From a checkpoint of a small segmentation model.
Model: 4.37M parameters, 64-pixel images, activation silu, widths [64, 64, 128, 256].
Training: adamw at rate 0.0024, held-out accuracy 99%.
Data: trained on rendered roads seen from a driver's seat, with toy cars, trees and houses, 72500 training examples.
Rows from block 2 of a small segmentation model, named by matrix and row number. Rows with one number belong to one channel. Each number is 200 + 40 x the weight over its row's rms, rounded and kept within 0 to 999. All counts start at 0. After the name is the row's rms in percent of the matrix's.
After each channel's rows are labels from the 100 images, of 14848, where the channel reaches its highest value: "lies over" is the class under the peak. Only what is clearly more common there than usual is listed. The data: rendered roads seen from a driver's seat, with toy cars, trees and houses. In brackets: how many of the 100, against the usual share in percent.
# convs0: first 3x3 conv (model.enc.2.0.convs.0.weight, 128x128x3x3, each kernel summed), inputs 0-127
# convs1: second 3x3 conv (model.enc.2.0.convs.1.weight, 128x128x3x3, transposed, each kernel summed), outputs 0-127

convs0.76,084,237,192,200,155,120,270,198,197,215,193,209,220,234,125,189,230,187,136,250,194,214,199,266,188,150,125,123,187,206,267,203,281,225,202,135,261,168,176,151,224,217,165,197,232,148,131,227,219,177,190,145,256,186,263,150,204,214,240,203,188,247,166,229,233,226,172,144,238,132,146,232,269,206,188,234,208,220,204,170,235,226,262,233,239,152,208,203,257,108,233,218,182,222,210,152,216,253,258,176,225,242,208,196,259,233,203,193,290,198,275,183,183,161,199,224,177,242,276,173,164,232,250,231,213,182,194,137,235
convs1.76,094,197,230,196,182,193,158,159,226,195,134,199,209,106,203,182,178,257,247,98,170,190,168,166,210,264,272,238,287,170,190,158,184,239,213,250,173,225,198,221,169,260,194,117,257,188,198,223,255,192,267,189,153,206,201,248,216,275,271,188,199,207,244,230,203,218,184,203,148,213,208,194,171,233,191,207,182,286,232,232,128,148,190,195,187,196,177,181,169,221,160,220,173,150,178,230,217,232,74,214,141,176,170,183,144,153,196,194,195,160,132,201,226,191,207,110,157,223,180,212,193,175,191,186,329,200,203,229,220
lies over: truck (31 vs 4.6); car (29 vs 2.3)

convs0.72,087,225,184,162,201,269,184,228,180,217,209,224,152,205,194,198,170,244,292,198,266,277,123,184,185,128,171,210,155,224,115,195,138,187,153,223,166,199,146,176,209,166,264,221,202,283,249,189,217,183,275,197,222,245,226,235,234,228,200,186,181,146,244,307,150,106,204,175,168,268,195,206,191,226,151,240,227,213,246,210,180,217,179,223,193,232,166,245,227,262,208,221,207,189,218,216,253,172,160,223,222,232,254,248,238,197,233,193,209,157,200,173,154,225,152,203,169,290,294,241,238,147,238,182,224,217,182,185,276
convs1.72,097,225,196,183,215,189,234,128,232,152,279,198,237,211,243,174,239,223,194,191,228,107,201,180,177,212,169,113,181,129,200,308,231,275,222,162,209,193,182,169,183,183,150,149,257,186,190,178,231,236,215,207,134,228,93,183,157,183,110,269,230,196,184,203,197,238,176,283,211,154,255,234,156,127,260,164,182,206,141,222,193,185,160,173,158,204,230,184,130,195,250,201,197,221,189,209,253,207,181,205,205,136,221,142,257,199,257,227,231,183,167,170,265,154,214,244,181,144,226,166,199,212,184,151,138,204,249,210,212
lies over: verge (49 vs 17.1)

convs0.90,107,242,205,209,215,222,199,238,225,225,171,244,157,238,259,207,193,254,284,220,231,279,208,225,236,245,207,282,259,189,161,178,181,166,235,197,160,223,164,212,219,279,195,144,246,202,218,261,204,157,261,149,199,184,199,233,262,274,306,178,280,208,266,163,240,200,209,206,128,200,191,178,236,181,192,241,199,281,240,206,149,179,195,216,279,146,208,225,205,243,197,207,208,246,280,197,277,196,194,99,198,188,181,193,178,171,283,263,215,212,221,262,167,224,204,226,206,257,189,191,198,213,128,234,231,197,214,185,231
convs1.90,094,203,196,212,211,226,239,155,170,229,263,242,216,186,195,158,190,169,187,166,177,101,186,199,225,232,274,110,212,242,266,310,163,221,183,192,164,169,192,192,222,219,217,259,179,202,191,146,214,228,184,215,183,273,204,181,172,136,69,268,180,232,162,203,236,202,223,283,245,264,178,188,202,209,206,222,199,209,212,154,204,174,162,196,144,230,184,243,188,198,144,218,174,218,116,131,219,291,211,253,171,172,236,155,170,210,142,167,195,190,203,185,225,155,248,166,195,129,161,230,232,239,198,191,204,233,218,288,259
lies over: verge (51 vs 17.1)

convs0.45,104,253,187,229,190,225,194,226,276,233,215,294,270,224,209,167,259,199,163,198,207,211,206,214,191,193,213,269,225,255,253,156,231,255,267,145,216,261,160,251,222,244,208,223,191,224,184,180,233,206,186,177,304,175,242,262,262,247,257,194,269,248,240,128,267,269,207,256,235,169,153,216,224,223,194,250,167,215,224,190,220,198,265,269,245,192,233,184,259,217,227,173,207,201,259,245,227,180,181,203,227,299,189,174,159,256,174,201,256,250,247,259,244,218,196,284,206,235,194,207,224,166,228,237,215,187,190,206,234
convs1.45,106,188,241,232,219,175,223,162,175,252,207,205,114,163,189,271,181,253,235,128,224,160,182,228,219,163,225,186,209,209,308,231,153,269,69,223,257,220,234,208,207,269,218,183,212,190,232,200,210,208,222,241,132,294,185,143,205,177,189,239,175,214,226,222,196,193,188,148,180,247,205,201,151,191,172,197,160,226,249,212,178,206,114,137,232,244,165,249,186,251,168,226,242,205,212,133,185,224,174,228,160,136,204,214,194,172,201,165,265,211,163,196,179,237,248,174,175,197,231,267,209,291,227,158,238,281,258,239,209
lies over: verge (68 vs 17.1)

convs0.37,094,166,90,133,152,264,223,160,267,166,214,254,195,259,186,191,268,193,131,208,248,193,196,230,195,187,143,198,236,189,220,283,207,187,209,182,267,153,209,190,198,226,179,192,260,178,181,185,131,146,181,226,233,146,221,113,183,169,220,216,230,147,203,270,177,240,176,190,136,142,203,185,136,189,212,225,204,196,151,231,261,283,173,171,268,220,164,223,179,184,218,132,212,155,202,151,272,238,218,158,287,202,147,143,184,215,251,148,227,195,226,159,213,227,152,239,210,199,208,228,192,242,212,160,149,261,206,188,159
convs1.37,117,127,248,207,191,186,191,193,155,212,247,120,253,143,158,130,205,229,210,188,168,221,210,99,210,303,271,191,270,223,174,149,194,152,244,233,217,243,189,157,161,194,244,234,171,190,260,176,230,234,248,155,150,161,172,261,163,179,190,184,171,284,158,169,154,152,256,144,274,215,235,238,225,296,247,188,206,199,203,164,196,129,248,155,170,205,231,200,182,207,225,225,219,167,196,155,185,190,205,210,155,226,233,258,193,193,207,226,130,169,210,287,229,224,208,169,192,209,200,151,166,130,226,203,235,167,167,256,193
lies over: truck (85 vs 4.6)

convs0.62,116,222,210,140,249,249,276,203,233,239,177,180,169,240,204,251,161,249,168,185,184,186,127,237,221,210,157,264,154,164,256,231,205,156,164,224,183,163,192,198,197,229,288,266,222,175,167,212,160,128,244,254,221,320,237,195,226,187,181,162,247,169,237,245,193,243,256,277,142,168,143,194,139,191,225,226,236,203,183,230,166,198,173,255,280,166,237,229,183,178,182,263,144,268,208,224,244,235,230,158,164,185,266,143,190,143,263,226,169,234,172,205,212,223,213,169,219,261,209,198,249,196,140,194,150,225,213,188,242
convs1.62,130,266,198,181,171,118,152,231,204,193,241,268,201,234,217,158,237,162,143,231,237,190,232,186,196,167,250,104,188,223,269,286,214,293,183,194,225,161,189,179,206,119,191,239,211,181,166,133,218,246,175,280,215,174,150,206,207,148,148,197,184,194,124,191,146,191,236,179,243,234,238,221,251,165,228,158,207,152,187,167,252,220,194,158,180,248,164,205,155,179,202,144,224,133,184,218,176,280,188,191,280,210,140,224,258,258,143,211,218,214,215,170,157,146,235,260,181,167,254,229,194,220,271,188,215,232,207,226,158
lies over: verge (85 vs 17.1)

convs0.66,095,235,280,240,150,202,277,202,208,186,243,199,211,184,208,202,205,166,257,256,223,163,307,190,265,244,219,219,199,238,203,201,163,223,172,186,234,238,227,190,221,249,162,210,185,262,294,254,251,236,142,238,202,223,240,241,247,237,194,176,165,269,248,235,165,138,155,172,278,212,197,204,252,201,210,190,188,200,190,182,178,228,229,290,174,179,220,158,176,214,159,137,235,196,239,220,217,218,226,237,249,233,240,264,281,201,199,204,188,230,195,244,214,193,291,246,216,232,282,208,148,227,220,234,250,151,283,187,270
convs1.66,076,124,168,224,281,229,244,179,265,136,168,174,157,246,277,233,191,249,174,239,232,218,136,178,87,248,107,225,193,191,220,159,235,212,247,252,234,179,216,245,167,282,147,206,202,205,184,220,183,178,249,139,133,194,175,175,164,206,233,268,261,157,179,174,189,251,196,227,156,197,268,197,195,234,271,162,209,237,190,166,210,170,190,194,204,209,195,233,162,210,207,220,250,207,164,272,156,219,211,210,186,234,194,144,197,185,164,173,180,194,256,131,215,279,174,213,179,237,170,130,134,221,266,155,203,191,155,177,159
lies over: road (97 vs 35.1)

convs0.31,086,168,234,175,238,208,223,248,206,231,123,171,199,302,161,230,178,240,174,206,217,243,248,198,187,201,206,246,132,199,188,177,192,109,190,269,145,209,253,205,126,279,256,206,236,224,182,154,198,171,265,273,283,170,216,164,230,202,275,186,171,251,202,238,194,219,194,286,242,112,162,186,95,206,200,182,179,269,207,208,200,252,191,218,214,238,178,227,261,194,167,184,194,190,97,167,214,257,203,167,178,239,188,145,160,208,206,216,230,163,196,239,223,145,184,215,173,246,187,201,203,141,175,185,239,239,203,151,239
convs1.31,100,233,202,185,167,169,142,180,267,216,173,235,223,206,310,206,149,201,208,229,236,152,185,287,215,195,204,125,204,133,172,172,213,221,200,208,279,213,174,218,165,127,200,170,171,193,214,258,181,204,170,174,156,261,203,174,155,165,215,208,218,223,255,191,222,169,182,121,187,294,282,225,252,166,222,234,202,181,230,187,233,156,209,152,175,194,177,155,155,225,267,128,165,166,209,165,245,179,132,190,207,142,200,194,150,161,128,237,203,236,176,158,189,272,252,185,223,194,218,150,146,226,259,276,291,227,213,165,178
lies over: verge (44 vs 17.1)

convs0.0,105,142,163,231,221,229,214,221,267,184,191,203,236,248,221,204,187,194,175,271,188,190,120,227,225,196,135,254,269,275,219,201,273,192,223,204,191,198,246,200,229,275,235,289,222,236,204,212,220,189,258,140,261,180,286,162,191,235,231,243,250,216,296,189,287,225,219,238,203,189,236,195,151,267,222,242,203,285,230,188,197,245,245,235,242,192,226,165,284,212,225,231,234,259,189,233,251,147,212,185,172,228,213,239,224,216,258,130,231,246,204,189,265,226,237,159,174,206,208,205,177,219,190,212,162,248,207,258,258
convs1.0,087,197,225,166,222,177,176,214,215,253,195,275,199,115,155,204,227,228,265,127,230,195,229,186,235,243,297,158,173,155,240,227,182,268,189,195,288,167,182,212,191,161,182,192,216,204,182,184,240,271,199,275,139,186,183,265,218,142,176,165,212,144,159,203,156,152,199,197,225,150,183,218,256,175,180,124,223,162,184,208,222,172,207,188,251,244,134,196,154,175,236,197,275,167,205,204,182,273,164,175,162,215,155,166,222,177,137,252,216,194,168,223,162,148,194,244,216,256,264,185,188,190,217,144,272,206,263,205,90
lies over: verge (97 vs 17.1)

convs0.108,113,231,241,315,201,200,257,261,230,227,239,226,244,211,137,237,205,233,204,173,282,216,130,225,257,260,257,253,191,255,218,181,228,268,261,210,254,256,207,240,189,228,249,186,218,246,212,207,259,233,185,237,209,253,167,235,237,272,172,169,200,181,216,165,245,164,251,244,240,222,230,209,302,242,272,167,244,201,193,229,214,198,224,266,277,175,210,217,230,204,225,230,217,217,223,247,267,215,195,218,237,196,169,207,223,211,182,230,205,245,161,253,238,215,248,179,190,241,281,185,226,252,259,256,223,249,220,237,162
convs1.108,093,152,165,96,184,196,172,157,220,192,212,215,141,186,241,225,170,202,162,201,158,273,205,197,144,164,63,179,217,210,332,163,151,229,119,185,188,216,247,148,217,211,215,208,173,183,233,140,149,203,240,119,176,149,230,229,196,191,239,257,196,219,209,254,180,200,146,189,159,223,213,203,109,210,157,234,183,286,189,226,179,218,246,226,175,212,201,257,225,185,161,196,210,198,175,193,169,225,173,231,209,213,220,191,208,254,233,174,212,225,284,171,130,272,139,151,170,197,182,216,148,219,222,197,152,156,188,204,258
lies over: truck (39 vs 4.6); tree (31 vs 1.2)

convs0.107,099,253,211,231,210,246,203,189,206,239,215,238,204,189,176,207,170,225,250,198,223,165,238,218,248,198,234,275,200,228,204,250,195,229,158,165,197,261,242,221,258,233,218,143,265,194,238,220,234,221,320,169,127,242,282,158,263,194,273,217,185,233,279,153,244,162,134,235,234,220,185,175,172,216,161,199,224,207,201,293,195,214,222,287,233,140,197,169,243,220,200,245,273,257,291,242,215,152,255,158,194,254,206,248,211,254,224,257,207,157,206,230,198,213,225,250,203,240,248,240,181,188,188,234,218,199,266,221,167
convs1.107,086,138,231,161,231,198,218,200,218,235,219,203,148,252,269,218,239,208,186,163,196,202,120,195,192,128,212,208,209,233,190,220,186,215,156,217,225,189,188,225,159,277,259,233,184,222,219,252,268,195,194,242,217,301,140,146,197,215,236,207,243,284,208,200,212,202,152,212,128,230,217,193,239,183,232,254,192,207,257,141,133,149,161,162,225,224,177,225,168,236,177,187,197,163,126,126,192,202,118,197,283,119,210,175,132,164,251,152,270,292,219,193,216,191,210,147,192,182,167,241,213,255,223,156,253,227,205,244,243
lies over: verge (50 vs 17.1)

convs0.71,108,183,183,252,282,190,225,286,224,239,222,199,191,273,114,251,191,248,207,260,264,164,142,193,261,240,265,251,168,265,216,148,229,220,255,238,254,220,161,213,165,191,242,223,154,274,174,228,243,224,168,226,220,262,116,231,268,240,175,171,205,175,207,181,223,154,262,232,223,231,254,211,273,187,214,171,196,217,208,202,206,194,247,249,254,164,181,189,211,226,259,184,261,189,176,239,224,193,244,214,223,210,200,258,212,164,220,211,225,221,197,242,270,242,225,215,129,249,272,222,215,229,256,272,213,237,216,214,255
convs1.71,090,258,178,97,202,204,128,119,273,127,175,283,150,161,283,209,142,270,248,192,198,192,208,187,156,149,97,189,215,214,243,179,200,229,138,169,194,222,187,161,221,198,168,209,211,163,193,195,161,195,258,186,194,137,228,222,171,193,247,251,259,190,187,279,225,208,154,212,198,224,207,195,107,242,171,209,191,261,136,211,161,168,219,214,199,246,187,238,230,173,184,200,177,200,160,245,199,212,158,221,217,190,201,169,226,250,215,153,147,214,166,153,135,220,138,187,133,222,197,168,160,192,176,168,241,103,155,213,179
lies over: truck (64 vs 4.6)

convs0.48,106,197,165,145,296,245,188,227,216,214,197,285,249,209,189,174,246,263,177,225,228,217,181,211,220,222,195,211,238,235,238,168,259,231,260,206,245,180,196,191,173,161,253,233,221,251,210,197,225,203,196,171,250,171,241,169,181,173,305,267,217,318,244,172,298,211,288,208,290,173,222,172,175,161,256,273,211,198,225,211,223,207,246,227,209,213,293,198,246,151,171,247,179,210,256,143,212,151,215,205,210,265,228,236,240,223,204,226,218,274,223,239,200,274,172,197,231,189,219,214,204,181,127,197,247,209,201,214,204
convs1.48,090,201,188,254,96,166,226,177,182,236,205,184,190,191,174,265,274,171,149,166,212,188,155,234,200,182,233,173,151,199,189,308,182,251,169,184,220,230,210,194,210,239,161,147,175,198,151,173,177,148,244,245,184,251,199,212,204,215,128,164,207,115,157,239,148,193,188,225,145,241,117,246,195,142,137,155,211,216,190,189,162,261,195,203,222,176,209,251,224,269,202,204,175,196,224,239,226,311,258,195,201,215,178,182,202,205,186,196,208,159,246,183,225,189,200,210,153,257,255,265,218,259,318,200,149,267,216,133,209
lies over: truck (59 vs 4.6)

convs0.118,087,207,203,147,195,269,181,214,259,169,213,246,211,258,231,199,311,249,166,272,218,152,170,209,215,117,161,250,210,268,236,183,245,213,164,189,228,180,193,195,266,228,244,176,192,224,155,184,169,176,134,258,202,144,188,181,154,189,212,249,263,126,222,233,236,215,234,213,129,162,175,173,178,225,182,167,216,193,177,235,159,221,150,204,306,212,137,220,260,216,288,207,243,154,163,186,219,265,117,175,225,155,143,168,208,166,220,236,212,148,191,167,237,199,161,258,161,266,199,197,242,190,158,186,163,190,147,191,176
convs1.118,114,210,241,197,207,123,153,204,152,196,272,193,263,139,114,160,151,218,272,185,185,187,211,95,213,279,268,221,204,213,204,192,161,175,227,270,215,231,183,176,176,153,220,219,209,174,205,183,204,218,199,165,177,140,200,242,155,164,189,203,164,248,152,232,149,133,224,167,317,190,231,257,187,291,231,211,196,222,195,183,226,138,279,168,146,232,232,215,178,133,208,202,195,213,168,188,204,202,259,219,184,266,219,245,218,238,192,231,128,117,191,250,237,201,207,175,222,216,195,140,157,121,189,163,176,233,196,220,206
lies over: truck (47 vs 4.6)

convs0.6,099,209,279,174,266,229,213,214,264,250,222,198,205,243,211,215,136,223,253,239,269,199,175,227,242,302,220,242,210,204,222,140,208,250,218,206,229,212,190,239,190,207,260,235,137,216,234,232,251,199,177,266,203,217,221,200,219,273,239,135,198,203,223,213,236,226,319,218,263,187,214,194,227,154,312,277,152,237,204,259,229,187,276,274,241,141,270,223,209,206,179,233,228,199,212,226,241,230,219,213,170,282,261,232,207,205,233,177,197,219,198,236,241,213,200,217,211,216,202,210,210,206,224,258,284,253,217,190,223
convs1.6,074,234,149,165,189,197,204,213,209,234,192,215,158,203,205,224,226,193,132,104,239,145,224,147,167,195,198,151,171,213,152,283,200,232,200,179,255,243,243,144,151,226,153,160,224,183,179,133,228,197,251,134,184,207,208,162,232,138,153,234,281,236,142,209,159,177,228,151,202,209,232,235,182,283,135,220,238,206,218,120,216,231,170,176,201,289,127,193,203,207,194,182,208,205,195,187,245,174,212,217,262,180,132,201,277,268,142,273,211,182,268,172,153,282,221,235,193,253,208,237,153,202,252,150,156,197,209,212,192
lies over: verge (42 vs 17.1)

convs0.124,094,228,192,187,232,244,224,178,241,278,211,230,231,230,269,194,185,243,206,250,207,246,241,239,149,188,187,281,252,237,248,212,235,265,164,158,205,269,238,246,251,232,163,186,188,199,216,269,235,241,182,196,262,177,267,236,245,208,229,275,239,243,276,203,292,257,180,297,209,174,253,261,131,214,198,213,167,241,232,241,231,219,230,262,233,217,272,210,225,235,255,249,193,245,244,164,205,152,198,183,191,233,224,189,214,258,212,222,175,232,197,228,226,232,164,221,228,186,186,242,282,221,134,236,211,216,203,203,266
convs1.124,078,227,194,256,209,190,186,261,188,270,202,204,152,205,123,242,233,177,187,111,274,146,190,237,204,184,265,215,171,198,211,246,151,228,199,246,262,177,195,280,147,260,215,184,237,234,227,184,308,152,239,204,201,200,165,157,244,121,222,148,215,217,179,183,145,159,239,147,242,211,181,192,230,188,209,198,203,168,258,193,195,249,167,118,188,255,117,159,229,212,159,174,264,170,192,243,184,201,187,207,211,221,135,197,227,229,192,239,283,230,179,199,211,224,235,189,180,232,231,266,183,234,294,189,200,286,256,209,169
lies over: verge (76 vs 17.1)

convs0.75,104,179,186,241,206,154,152,214,224,145,193,209,200,170,201,203,212,175,190,196,200,226,232,170,169,232,217,160,224,215,244,215,290,257,168,207,269,218,267,135,200,174,185,220,254,193,198,259,263,260,223,156,211,162,102,176,211,181,171,191,209,218,143,238,238,226,213,249,250,248,232,239,204,195,188,188,157,215,244,156,271,253,244,207,190,274,169,201,171,195,198,171,259,181,181,176,147,238,143,266,186,241,182,212,147,244,104,251,271,200,208,169,176,296,207,240,185,169,252,195,164,222,346,198,229,157,229,179,201
convs1.75,120,180,257,195,206,267,241,239,191,237,172,171,188,168,180,226,211,235,200,166,223,213,164,207,183,149,155,280,213,188,126,186,238,153,200,187,158,215,165,228,203,229,177,130,211,188,205,219,237,96,207,207,267,197,226,176,223,314,260,180,234,195,266,133,237,216,157,218,151,134,125,179,150,201,250,220,236,256,219,241,152,173,177,262,258,111,209,214,232,243,167,222,179,229,237,193,231,117,201,114,231,180,180,208,222,157,266,228,232,189,218,254,233,231,132,218,183,210,212,236,253,194,125,204,156,189,201,184,248
lies over: road (85 vs 35.1)